config = dict(
    crop_scale_min=1,
    avg_pool_shortcut=False,
    batch_size=128,
    warmup_steps=220,
)
Rows from block 3 of a small multi-label image tagger, named by matrix and row number. Rows with one number belong to one channel. Each number is 128 + 24 x the weight over its row's rms, rounded and kept within 0 to 255. All counts start at 0. Numbers have three digits each. After the name is the row's rms in percent of the matrix's.
After each channel's rows are labels from the 100 images, of 14976, where the channel reaches its highest value: "top examples" is what is common among them. Only what is clearly more common there than usual is listed. The data: rendered roads seen from a driver's seat, with toy cars, trees and houses. In brackets: how many of the 100.
# convs0: first 3x3 conv (model.blocks.3.convs.0.weight, 192x192x3x3, each kernel summed), inputs 0-95
# convs1: second 3x3 conv (model.blocks.3.convs.1.weight, 192x192x3x3, transposed, each kernel summed), outputs 0-95

convs0.10 101:107159120116124132121094099153130152096098139139129126133120123140141111100143078150133134141157107088102138098108118116153188100169134153117146132146123111119131155096113166085108138095177102160112141135106127116126118123086174137113081116141140116112163129123120173188090153132173147124
convs1.10 098:132118117115151142106118096128122111170144118118134140143124138132147119127157155094111093119119128127107094124124180139158152110162130120087129117188107141107078102136109120120156138101140136158119146109176131144113082092160129107149130129131117119114158099179171053153119124153176139128
top examples: straight (60); pine (59)

convs0.35 100:145133155150144148120085083108137149115150113097136122129134100107122147151099115118123108123101134166144112144164121165109143138097104123146134132122123151145183102087145115162132120176115113177128119077093133095165110105153106125134146145120134092100113153095113135139129152140078147134
convs1.35 094:137132101153124114133112137120110142131117172087114165132161176115182134163201137109127141126092111138147195093118126099137128166148118155115099184123153141125132136097138165126137137126113143129157130138134144154142135120126130148031150140137153106185122113128178186094131095137125098149
top examples: dog (57)

convs0.48 100:159139126108146093137124078140123140111119148127108103092103160177143130131085108151145155119143127135115089129105099179128147136150162130132123110102114134170117134116118105126121103114148140125121146097095079116131115172129096143132134148142137094100143109083116130116120130095125123116
convs1.48 090:138145139127106104094127080099099114122136104128133112124118149113137112161123108114176093129142131133124112146156098095105120135192114155138166089152092117121125099107147130142161139117139154165097120137104098178123111127193108124104160124119125130127130163113114102118156161170145121130
top examples: crossing stripes (53)

convs0.166 087:111093172133147178151160123167135127066112143120131152104112129100131149137152116166147149102136120114134073135123110122083150087161129125113126128140154120148095124095114099118103134133109094110128148120082124111123115083122141105124118099127149132101143132127148174140093147070115159158
convs1.166 091:190110147146158122097101137162110149133148147129138130133122151121119138109133128129155125116124132145167160116157145107140144116116125134142157062153145112138129139147093094144153139126109113155112158071131154189145129145147141095110123141112125112133134117128138093139108103134115158098
top examples: lamp (75)

convs0.137 089:145173140145094063113104156121117126114152131125135114117123146124149091128147152116094153160141143110100099134125136104137121121175112159128095125168128101175141077131128114130123103120134113119095139127109120094163119134122158123101131069132137122112108157136116097139107180167112101094
convs1.137 102:135128082103142137136163118153131136141156131167165158115137085134147109097062166111140146152109105099110110113120130073099141124109107136107139091113103124132092120108103125113112115161136151113129133089122144083143094121126147145103130149091128133138142166103124106124106138132106085114
top examples: crossing stripes (98); solid white line (60)

convs0.144 119:153151118144098133116108091118122135122109123131089136134133147144135103152127126125177128135099134146152117113132096134158136199143139184117130124132139100138114145113124111093095151115091118112118151116080120111063121163099118137148119125153128110110112113095098135127106147084125125134
convs1.144 113:099129125084112100121111111110127117108055121157115109091120070116143125162138154149133116110093134090134142135126123160094134109108121150101141155139126130159153140116142135130128149148157136108144171134103104118103128096168115106110104119138144113124083152134125152142151152179154107145
top examples: dashed white line (97)

convs0.90 109:147145113130094133131163118122114094159115129157107103148131166166150128187114135141160158141131110138104097147113158105145138160115120159141122092110107123147083126144093131125108090160125136099116123127162149107122107136112130131138133123143149126185165114114113121125118138089093119171
convs1.90 101:145086178162097163124126154108137125105128113147092134111120140146108161155117125115124113131118165158102118111096126125126149124109150104146118104109074170138107113182132109102109164156149121115105145111167083124154102127177138147091106098158123138075122111110093114163175154183135109145
top examples: barrel (89)

convs0.3 098:151116129140114119115092090117117118120144162146135085168186108143161126111134162142112145088116135121103116136132135162139078149095107141115115165127124104104124127139143120135143109146176101105103089116143159167133125118096126145161132109142123107081076103131101080121122130109140079127
convs1.3 105:140097181128118120131170105120115147105127098128157092112132108097118130093100114094137110132119130103108129163130118103170148121117099142103179105102112104149120142121143128126135162112148121111102121148138106110141086164185104112086134118080125090127133184097109114108120168128145178105
top examples: crossing stripes (100); double yellow line (58)

convs0.173 100:175146129093124107130096138119138086125120147090131084109085089108115101119141146123143111131164102105116109112119133139147151136123150136088139112103076088153134114150101114100132113124099155136106148130155156121112107159121158115126125143117127138113164168112147140070124110170125112168
convs1.173 107:162128131083103149132119104071083109116129152149105125123120096090173134121146111135151144101113129126117147113130131072127120133099134158129129120131120132096092112117129106087129146135087084117133131079154080118141106125147105127109129122102123078136094110138090109140110146136111097124
top examples: car (97)

convs0.96 098:115144070092118162165124122106161120123156146107108110148139121136141102102122125090105122166112131151131143079161108135125148134100113135116114058130155115132128130101136130087119133131149101132076165118117114121127160121112161117161153075098151149132141148106126158102114146123130103167
convs1.96 106:125080096127170136114150184169140094137109101154131101110123159135158120160097152123130181162104097117112141111127117124106130111160112119123128071108162146105108096148147136128102074129148131123097106066106133127111099101134150115112143136143123104140142107130137113133080106127142106158
top examples: vehicles: two (72)

convs0.28 104:147161170128107144110107144130123120117118103134161142136113107145157158094139144130090118133109157136119132147119097119129094111119148157137129127102160124121147114110137137099150095179136143157095168158071134091149119153151104144129118122144116125122134100133130126131115165140130107138
convs1.28 096:116087113147156131104134137134088149140122103133121139122098087144123147078133136115102133123090124123119119129189129166130117159096121091107113179163123138091092131101126104128098099120095113137109117178115142132130115114144126105128129113108124130135131126099160098128147121111104093076
top examples: barrel (70); bends right (62)

convs0.113 089:142108112129142162122125112135146145103093158153049093142109108148104144143127108117143108091117146107138079103132120159092145125088169164137143125118124146188140107095151152135104129139176137137112126143092115171121109122138178139125123142093151103127114136118145093079112081121141122139
convs1.113 100:103145138123172152106153107106124146161082110102137129139106141092115129139154090190106125131075130152150133110135130171126133098073164134136137101154083152122139106097112109132109149156105128126090111114143102137126125132160131134140106158146141139082124115100108095105083141156134150171
top examples: barrel (80)

convs0.149 096:151157143149121130141101156108112065094149088140082120159167133158126118126137130116093187130159128170125122142101134133105117107092123126097100137119122132156155138093132124088149117129155132159137115145155143127163138117090131134163131105126145109149144109120118099109156187130141166133
convs1.149 095:130155125092112141111122156130120114075123121130176124141075135153115125105138145116108105135153158131132118176143132134132114114134104107139131123090120127152093092136134083112110090169171121152136104139146135120126117112128147138089115090153135094079144163112144094125158116108156088106
top examples: vehicles: two (68)

convs0.77 089:122143121116140111139104135158146146070152134144089146139120201139179161124151103118142120156126135147155149128077125123116151121149122137172185140140143111094125100150202164103111120121128120130147114160107124134093196142129143130156142119110124126144104095109117063103132101139110103130
convs1.77 109:106190113119083117100142117104143105125066133112100147091131154125143124175108120139127133145111145127129097095130122155138095142143167084092175093121091123106128135087184138089182109092120092130134153112130140138115131122123133152118103156133134166125163149129134122126147090097178118130
top examples: crossing stripes (61); dashed white line (60)

convs0.47 109:098105116093091131112073125115145135130144091128141136122166136130148164128074124125121172106141116124146117143146100112100166196096136157120139112090159151143139138078090121104114096113132158147159142100143140126072149133122112134106072118167098168134135135107102123136118132123112104116
convs1.47 115:114198138129119120126055117167163148166112125095120149121121153135118138136162165114115157120142138108121097142141133136137133112149138079121122166136152126135113160124119155160133123097131145173113139150133127143126104112114144163163118122146113157127110134143124137127173142092131151111
top examples: dashed white line (92)

convs0.64 110:092120166128154134091088113074036116068163169103148093128116131134133132102120115152126105079134117126134149132134122127165142142130145117115127131128058154112124118116113124138140108128170123119125133071145135138097114124101127113175088127131118131123162126123125153151141143111156135100
convs1.64 107:127105107075114148127130134086059124158130129136154167083125093150142113148134114120121123145138103084139133122115122179123160103130132138121089126187064121086101139159090138129126146132155154108148123137163076103156132126164113137105151128118120073089119132136107101149134162112153162137
top examples: dog (71)

convs0.85 099:122140089139108080126115132166108166143147149190134136175156146172143106118112109134140144139150097145134111128127100115100121106138151126097099132103101124115137135108115155165114082150093157161124131148106131107120127134117123136149122125141152083123145104115126110102117127114096125120
convs1.85 095:131167108103111170126080149120126124109109118137106123144103146125121117128112141142144139081134140145152109092133130115123105113139180119159109134106108105201141118120101125079136121146109153159111127183105156125140197129094146154102141162118121127139174108127163125142153143081139127149
top examples: barrel (99)

convs0.129 100:105148156170093156112154106116116177128123126133140138090126117126106111103106153149153180161098140166110140122146133138091148132135127121152103125112145142143138145144126120124139117168162099115091099151155144151083105149126118092084088112121099129116113117133117176115128123142114137116
convs1.129 105:098142144107092130103106154130121143111075119114114135113137115086114108130162127093087115141111112133097158105099106117126100113112138129118130154109119125099146129087146159113125111104096104117084126109162153097157148064144074134126193135092107081120125160149097127092115122126123118107
top examples: double yellow line (74)

convs0.164 102:135103158137112112127157114154107121086144148139153126125113127125123124100132154111127120124131166110077125125141146079147106107132146133126127118127112114113088110120123152138119120124098116102130160144100145107094125145171104125124107147097116092103101156141150188064142118117166150126
convs1.164 109:161108126174131128138167163155113163128124153138137139176154127174157148118102146141138139179089132126180203087169130120124167140126139170138108125122181147137129156133118140139116149143142138122160128128117122118137126146116125147116130149120137122133128145118144113128090098123167157110
top examples: truck (85); straight (78); vehicles: two (67)

convs0.100 095:097122112110113096143115163152155119154143160125125124126106121104113161145140134137116116125118178109178099135131140125171126118153081101168128124143128111075120111119181154151120109123094096171158108124133148104135108146148151120086130134111129116130097115099118111075158124131136126120
convs1.100 096:161161134124125135158115149121098103136118204125093061154172089113121164088108166112126146100133140122126156075128122107098133133156125129125142104139166154102124164157123165132146168096110114128102108098106114143123093125144133112111132109125115164150101104115138109135115117121123130140
top examples: dog (82); bends right (71)

convs0.95 097:110150090136115098126115139119124092114116104101112152170159111139112131081126141145095170098076133149092131151115106123093107079112133128113143133092069134162150143126124116136117146108111141144120144129098118187104145096110102120154115123122127112141178113103139148140122116164124129136
convs1.95 103:099098132112087086139100110079142111122126158125170155123130145115124118102135159125133137102121085128129097112125090130151123112133117129107112149085085114102119090156121110118137167128138122123109128116100137102166119152064126111109140107135150099120088157130111106098088118112103147151
top examples: house (91)

convs0.188 098:151104142132062084147118111069123130130115149119083100108156128151129143108117138136143138092128143099161142094094109089130135131104121124153141148155126158132149152110133147126110115098125127099120109142106149117109131098087121117129101113132108135107097097128124153152109184076129185077
convs1.188 095:115142159116134088145100151137098087121079110139188142159139100162170146134114116117135104143123110114136160156142145117171137157124164109128119155141152122103149145143145101109121113106164129172129085149135087113121126093105130139086107137132130110105114181152132154127186132121160155126
top examples: car (88); tree (60)

convs0.83 100:145077121141109131115104135167107091082125129137122098152162137140114096095126122146075122090113151101128127101097118111106149105137136145108153116160098100163105149138147126130109121086180139114142124150124110110177140100078137122117097092091096072102140112178141132123108165098131154123
convs1.83 089:123145134156106117130120117097134107121110136152179107148136118102088119081131144122108152105125122116159140159083146137097165152114119098108143160145188135121115114128153131146145127103111133127126129136140119150120109096102144179133125084122131115172105175088117116133129136107120133116
top examples: truck (89)

convs0.93 096:150120120123131136114131118113122119069109123100091133118155127156140142092112187112121176090162116131103130120092126157148143131110100126123150127111103120151142152146102090105120168104179124070110102101150107110124126107091135136102085107158116123098143099138155135113127130096140170133
convs1.93 103:158173161135114162107144154073134117112120132125153075134103121128115139103144171155132108134152164118135132182106087136141125124139096121146115164135120141181123144136118140126159172146175105131121108166104137109145076087108139131130135132127127111138143207111124100092161145079112139115
top examples: truck (99); vehicles: two (73)

convs0.155 089:123112135114119150139086094158163098144101101176125111138117086114143132103115130124126143131118134107076095133095133170107144082144121154123144126175131138091150137084101157109145132147135111109116145143128132115120163100099168107068127143142135140087114132126183094106129125114120105107
convs1.155 095:115161087116133121136147132166113146124124126162127126135112125080120130116137131112137109088135113108093115107149143175116113136105094135156116137105097119121116088092141155177096102125116094130116131104108130135182140144154102119114129105148118152139111147114128103129114094126172116160
top examples: straight (98)

convs0.181 104:141104124150106143116136129072111112133093133156107133118127127129145186146132104097141180098177157108109077079130128134162111105098098132113143135161164126132129110131163174135115093158150118112087150126114116120119127106139143147127141145133118107153077125147150134100140138121164129145
convs1.181 100:113116172114130113150181136099082119112150115147165118109119121130098153115152127128128134158112083049127123162134136137110107091105129143141070096127081088149117138134145099127071164109115103110138129138122134105103099163154159115116126114114094124139135131136123091109123138177109167129
top examples: crossing stripes (76)

convs0.160 110:157133161098098123110126151113137155092118132156115134152104119115145167107091158118135129125157152191125163118115131109103170134121109094110158126138156114145132162097071121132153134109083127115135152109094119117119150121141105049116116130130111147112152111124103154115041142072101110138
convs1.160 110:086101155104130151092137105126132114134133132125140119135123162128123123122151152117125115117115190069127128118142155113144104115134146134110123136133116109125089090112120100110163165092128119154106128116114107123128157142141108041157197170150158149154145118125112137129130126118132153137
top examples: sandy verge (84)

convs0.168 101:120146170093127137103137134148127128119109141104158132116110076157194131107128152139121118110131108067164128122111157143107130095180178102111107090135089146136108104117125158145126105113116111128106125117132165114135151116138101168107155088160201113121128138144100151138128098142141121129
convs1.168 099:125140094162086106125116150122068159116127140091098103132127136131103106105099123086141130121147121113100122110091093098137145082168159121115137119095128106102074161162112125141153155100132170121123127111068097124133093130137103143109133130126114107137152107133158128156136101131091099120
top examples: dog (56)

convs0.74 095:125090116104134108134128107137140102136148140158101085143076126114141136145135113138152102152143131107128140149118145137098134094124168129102136138148147109131113081074191172107110138133116117133091109122109145139113136098136129137129085110133129127129149092121133145137120142092124118151
convs1.74 103:134094135127148153179136099145101144120127135152124106172108101121152130187122125114133145110125149148194138162137150211165140146165195115182144105143107134110157126143136152152157141158158174152124139148118158139107103174138127137112138146138095151156135118125144151162137113122154127115
top examples: crossing stripes (63)

convs0.12 100:142167137112115124128086167079157148115100104146108099091104167132149114126115079144142098144131058137136100131092129096151138113081127174109120136131167119146126102079151127121099119125144114138125101131079179077140090130135116091092118136148122128090120106110142161109109151169096157148
convs1.12 091:132120153105123126178150141151118160163124167140151132162083138169148105108147097096108111146123119097122133119141082142122110097106154138163163133107128132160125132116137152156114097094120194147118119119129118149161111098135151151184147142123124141140152143121189102127132128125100089193
top examples: straight (60)

convs0.75 107:115116154110109110095128124147150126150094144132134161142115155137118071104116153116106128102152118113176072107156143125119116118143154118096131102096113089140124146115097133131155111080139121146136135099123121128117128121111092116167086130098128125103123124133099109133077128127132133139
convs1.75 115:097099127096117171132115120143107102126175121139109091112118082128152119158071116115124112129141107133147150130108133143123132137128129159111129088136129105126114135132131098119147089143120125129128096066112093145095126114132127079158160172099122124102103135094118117115068121148090110106
top examples: sandy verge (82); bends left (67)

convs0.58 104:154134124137130144136105100146102149135073122156122107150170118166110154105082111120113150102120140088115096140143136137122146110119157133169123123143128109135127102092145155098103150139120087104146089094150163124158140108114118140117104108131127134106101135125164077076123147108170124093
convs1.58 106:140168107125097094154139116128128122119143169111149127170175116102129122152098112119098122111152183137091167137076128169098106142133107147152141085148177095126130156127067140114095127143167126161123157138149116123108162159123145129151151067161135133140134116105115142096128108150132137129
top examples: truck (89); vehicles: two (80); straight (70)

convs0.53 095:112131150128142082146089136118123104139151108112093108185161149132093101107054115200121129117135119136096159149102138143137109094102129157131134145106106132176090085114123174162114126113127162114134109119142104168120109145131070126166125136124125066099156096119132161112154115094120163091
convs1.53 093:104114164144101110171143110145100111087139094102162113155088176148088159154119104145095101134150139112152131156144118170108138139150118110100132108136127106139122107138106120151117171138121129126121113148125111105145184151108133156131081080136130131108118136170127122150132137128129136164
top examples: barrel (100)

convs0.44 098:120122104138156068140125094157118103144097106101144148145115174184114125132137113129140150138142160109145165119189113134115133131136139121141132171112132119120105092096151113157116115168141132136127126123114124118102114154128186142102107112100106172126110104108129177151114135154113138098
convs1.44 119:100146118142088136099111175131139127129140143122147111114114166109145109137088120123118111123107127141097137088091142208107093115122092115132088095108116138127172115131172131093138118146124132111137120099097103116135151135067103137099091113105111131114110155128128165123119111117159119117
top examples: vehicles: two (86); straight (79)

convs0.34 107:139126130099081129130169138112131136116076131099112142103102137135107104127118108118129101122088153134111126141131117142120127115114137123171132096089112104127174107132138117090173097119143173097185139140117091216105156136145132110124106101145120138129133144129126123132143113131141168126
convs1.34 116:118083114095159131134130102079129137095166141160117088108134112155126105129088118118127115095091138129132124132143117140089128150096152161092086117173094102102163115104150133120119100122094134087140141107126096142104136113135145088119152138139126130128097153137102125107112106125154117086
top examples: house (82)

convs0.30 104:096130112098114117149082145199163150094144154120105113181105170190122115144148100182163143138116149112118109128140111099119168129101161117150166133094174116158130140112079102098133083144126110118106160129127140151114165112150103118113104113115101115095115117123199116106134100115102157134
convs1.30 102:151128084142143152140164081139089152110136123112132147113130120115123147110119149100134097130137162150130142137132150145141127113141135089126166091186161137148140154142157077135110125106164191104121135139131148178100126137218175109145130105139152145111136134127099075182124120117103121134
top examples: lamp (99)

convs0.169 114:102133136123175115128138110115111189136122140104176128153157107105109112112140124116107159163110127131109139112149142112110096153146128109160133136123141136134164161140147135060125127137158116143121148125169125161114130176133134120140133100129102128137126140151100113146151201069103108100
convs1.169 096:115128138139119097088109142153149101107121113117146192130105122113135120124137107146122166129119142080125092161143136117150108172088116114157112155129136132114137128123129111218106123118093121118129116186152094121125173119089125141099091140137137154113156135104132158115139102112087125131
top examples: double yellow line (56)

convs0.36 106:115121143140130129115144135144121133129118128128125094163132126137117131154159128104125137084102144122112165126153134109123132119138123112133137136125137138228182143128158138129093135115138124129115135085100147156122072134147174082078152144128116090108124140121095157104124144158119158135
convs1.36 112:107087123141131088126112116130151103128126133100164176133109124107131110129155171154127137170120162138151128172139133089131117102119103139131108191142114115079137138142170120166151138099138145125131157192156135127119117157112113110134168114142120124120086148107089162090141077163142098158
top examples: vehicles: two (67); solid white line (52)

convs0.119 083:087124129102085096105093068122150102108149102166161103106143096125115167127126099136120125139174144132123147090121124102121078146130114153122117140132145153108134112116135120135137160115134123150113104081129116121111161165136131110141132073127130123163107125114141132142144115124162128100
convs1.119 086:115130108135110123115116105141135102125152124116152137130111119106144126141105142091111112152145132158128101116136153146128111125130168090083087153080111131107114124129100088136122118139110140124157131126133155118148120119126163148050089172102092123122121108121125155126127115127163168110
top examples: dashed white line (93)

convs0.187 134:119075149100131126110156086130118126048136165120169124101125104079108180088110154139120125123150210128156151118142138129123135112115148126130121160105148141134084139129088096122110129142138140123160128118113116143083128125120092097128128129075123151139134113139122111119097158144117163122
convs1.187 131:074046138141128108139111135127095153136107125130138150125176128127189148117121140089137130117081200123145124104158135129155092112131138118127119121116194095130121096090145103107074147158147129108171129155102115135126139113135136076111143141131140133128135162067132150100115158119149143120
top examples: sandy verge (100); bends right (78)

convs0.24 101:151162144145198132119121136107133131186137081143149144115104125097123162102148191128116166085116160134161127121122103113129118172138136116129106126118120105090168110128113105120116141082123094130114137132144134101147166178119139095102134145099152178139152141124094144121116128096140106135
convs1.24 107:059120129148095124140127144169131171089188102124133133120091132095126090122135081155123106122144128144087148158128125140140131130110126151122094116124110142101144125142117130139162152120041120128091131131174145098125093150135085108153140170106169154125142125142154160147164117097147126105
top examples: dashed white line (79)

convs0.102 106:137121098128117128089127133130122141154079153128142145135139207107129110130141152115146174146144136143109160156143113142112149162107109147127122189128137134117110159132082131168083128146153149151142137123110139102123085146111121104191108134131146082093124115103141091136140117097109119124
convs1.102 105:170128100151135116111134089168117139184130081099167126133124182090156112113141091142109081154089145175105142107116087160109125097129123177120155155124147114129117145098140126142132155162100108127111135139124121101105139118136136085153117140113218129106136139129158116159135128178180134115
top examples: lamp (67)

convs0.15 096:151075141105101142118100143105119103101143096087139093139158150118184143119093130170106112110115087156135130117099100064130168136099108111159136108115138185152159160107147118118104114134147106147168119118129152137112120113104096125128110166136145151103142138106129109104140146093120149143
convs1.15 119:062211092130146191105130119132139138140167128122111113103104110145155119134151157122140135118121215105124093119108120166119109091139125154112155144144114154081140108145095139124158108148107115160158159165154113142120145115117123181102123138123111135150105107149109132123158129056120128131
top examples: dashed white line (100)

convs0.29 096:150115145108120134149121120102089124109137128166077152137130121144154120169158106105146113130100127145172111114127109079152093091113168134114148095169097134150138114124151118111138139125100146160088112085140144129108142174128117130121141165142099134130157133126138084127132116124115128155
convs1.29 099:148159123087101149137120117102146143113057119085094117127130121135174156146104137078130124139108143126130109128143129151111139127136175136097139148100099120089140106154152154127149134115141120172125102158126129104093131105145107137135134116166134139134129089103130117155130167157134087106
top examples: lamp (78)

convs0.37 105:142138131141094108122125134155123112166156152107125084146150163113127079140191152148125106111124118115128130176126125156176122115135133126110083123147097131127153140167156071139128088117105138107113135114104130095124100134149100149127127103097115109139131143154073117117169155077144145142
convs1.37 104:147165113134137119150103150169167168108093101130162088128103066109127128092137166112160133078130085168101129171106111135102160076135134141133135135115142161067135117142124111154130108125148160137110117135176138112154119150155168168120140130097141119117136111101125086144171096175112133130
top examples: double yellow line (83); crossing stripes (66)

convs0.179 089:175098145160120136126172164119160208163130115136116133137106146155135114121131143107164125139108091113128131164099110093151085129122110114132124123101135151148129111134135133088103125135131140159133155114125094110121128121191158131092134174176146157116137100107134113116143100120129103148
convs1.179 095:164139134146115134079147118112148151117099094073119149122155111120146134138121119106117155114103132130067105100135121133094091086099172153137106115100106129122136085087117130140097146097117083156115125116174132139079125121160076143145135112126167146131127109119120149085136140142102138166
top examples: dog (100)

convs0.125 107:126103126148140121091172172122117129165133109114123114141130114142107115124185111129129113121150170140128106159138135171122123103094138114131139153092116116131109126172146108135108110168114146086212103154152151192097127085103135172153135105072125125122143125146132081117126148163120154140
convs1.125 115:100136106133134075101150130111145138099103103097098091090134131111119121072098097114090096098097140135149176119133143083097128114117139094145109133121100138160109131106122127137106164132112099106100132153119115117143108122147165101130153105131120152107088131134111113090175112140137098140
top examples: car (94)

convs0.39 099:098119132095133112154120087138119125118127115098132103134145107121125143155153105172102094127153129115145123085090137133131152122117131086114146153137132094126099113122126116136095153198119094132130148112172141134109085117100154085135127124108147195102112120141159121133107109083102145088
convs1.39 094:154135122124122096168160142111124099150126162116153077131149082188128128156086119125120159129106112172123117152112141169149101148145108106158107150091146142150130127137080110162098125139095120079145116149134111085129109166181133108118120121184125118103110090126106104155181107126154118097
top examples: car (97)

convs0.140 094:158126116140177153082150090157101135105104112157103137154127104140114120144119073103156134133145127111102121146098156113090118120125171108130076118128144113124130094120120146105104164099127128125165103137134118111134148142093160133123121103084100093162112111080154147094116149121147142173
convs1.140 095:101147106119177112126136138124139108144117133102152116126102183076124117133105107110094146102126124096130155106155149126151138124130176141133112096117120124215127131118110089136104081156142087089130108107112137114125111131133126099162113156116136122109175098139139133128079113120084125135
top examples: truck (89)

convs0.9 095:141131094097120117087180103111086138121113108140119111130164113145110112111094118146117134136111139157104120112143130160167138152111077115120137107128091121097154150122180140138104127118136124060091110148098091076157087093127129153090113096122124131110108134114147103067129098090094118107
convs1.9 089:097135135167132151110118137097133135140133127114116129144164119127100157144112121101116104106138106117144124106145065085120104124123123125133123112117171136144165100110116147128091104156152107092110141136095092143160137069092145144152128067104125108154098122116131102103136142137110128164
top examples: dog (100)

convs0.99 104:131140154126101150151120133158147104186107160132133151134129149166117118117123111110110131166151160103139136122121101160108135097141141118110125105138114126130111108166148132149102107147083123064162131130147097151111147097061123150123088141118158176109080175135160155079147109099103180142
convs1.99 094:155099142112127104138152118109136113156118146150117059083115120125122134113164132102131182132116142098141152138113114098153135144162147113124161125181118162157114099176162110166145110147128135122131109166119132122106102157156144156119129122107141118098103181109144096139122127158113065093
top examples: straight (60)

convs0.152 100:177090099097092127153088155144129111134082110106117110134147149116114116116103145127173110167145126112142163115087093110127143170135146165105107135146129119135163110104116078088114133120160163142125149133107080145121100129127153100128124135093120113131137132092113115150156075147106137158
convs1.152 106:089138101125104125152114121122077145139127135112123122091115125129121113122106111098134105124115094138088076129131143143095127113121164176127140108104107149110109097167154134129124133159087122148104137095128178072133096128124145173095115101124110126105132131123106114130158124150111063166
top examples: lamp (100)

convs0.128 127:142099148156098136105165097118077098129104122128125144140129156148110121100090128108146159112123122094127082153127121133132128126094143136139116187120126118146074126104146137108110053172115108113187125116148144117117147114137140114122126111135118090131146110118173115130111154116131110125
convs1.128 106:148066107130118133111138134139106165106116154133127163161118130118134110105168087141077127127127127207140112129130115150087126133121127105177135131154125158171098124119173125108109147131176104126149115158137106111104134105135123131134099092111165163127154158158112151092127118173168146125
top examples: double yellow line (92)

convs0.92 095:123110172128133131100110126115132120145171140122144125157114143131120123129090130101134106152107103129123172130088127137109168145136124117117157155108083116147142137087125090118118147148131134116107106118125104148087129101133127126092083123134091091118130113090129081105120116094102145156
convs1.92 098:108133115158137140132111126102131150144131140120079173088120094153146129135118123108143166124103117099122138131159125174126100088196108132150119105123146108137123144134123139103132083116095141072087132105093141136112126139099131112053126138097119090119127129130106123128126148134129088096
top examples: car (100)

convs0.101 090:147173105087094137127100067114133124110111127141118124091185120098109100156128151133148099145134133097151127134137134159123123141128151140131130106117119147156136123139156087133123110095129133106122123156121177108118164104111123074145088129114130125129117111167105097098107105098093111118
convs1.101 095:103125156110111093104142146125082071095122094104125119122109104119055147157112122160123119104128161121135137137104077081097159151109106141134096163103124106112125163100119154105127119071160133142133106130108100121147103130091130093088122108151116152139129106141072102068158125148106144094
top examples: house (100)

convs0.145 109:088127099102126109114136065096128155104115140076114111135129171117153145111128109160190136123124099111150150152134131164112153149128155135127135145154127117169124102111087171122091106093180121123137133109098104115087116152090091140144126132107104138098163127124109182148123115076098138136
convs1.145 108:163142094155103116101129116160151122156136134124100156146108186088150132125176115111163128104122157147114123126117169165120119115127108103137172143123179110152149144128149108117134157122134142156112128162153132129119127144202103124142088125134118137089109086113177152157125153136161175144
top examples: lamp (95)

convs0.170 107:152199113119117106139080122112116111105145146125106133143153156153150117119124143165119138134101113104113123111107119122113115079092106117099107130104172155124096135133148083109184133105120110126132108121107117155132155114095101123144102120090110116106108138138121103156143138131102131122
convs1.170 097:138138108116113161109112107141151079142191145166140116117103130097100101070112133120098146104147121145097165140115109090108142142157120129121141132111139115137157106107116079082170110106162130145151139117125119152166163125097168136113147163103090095120145163122100080125117108119096108135
top examples: truck (90)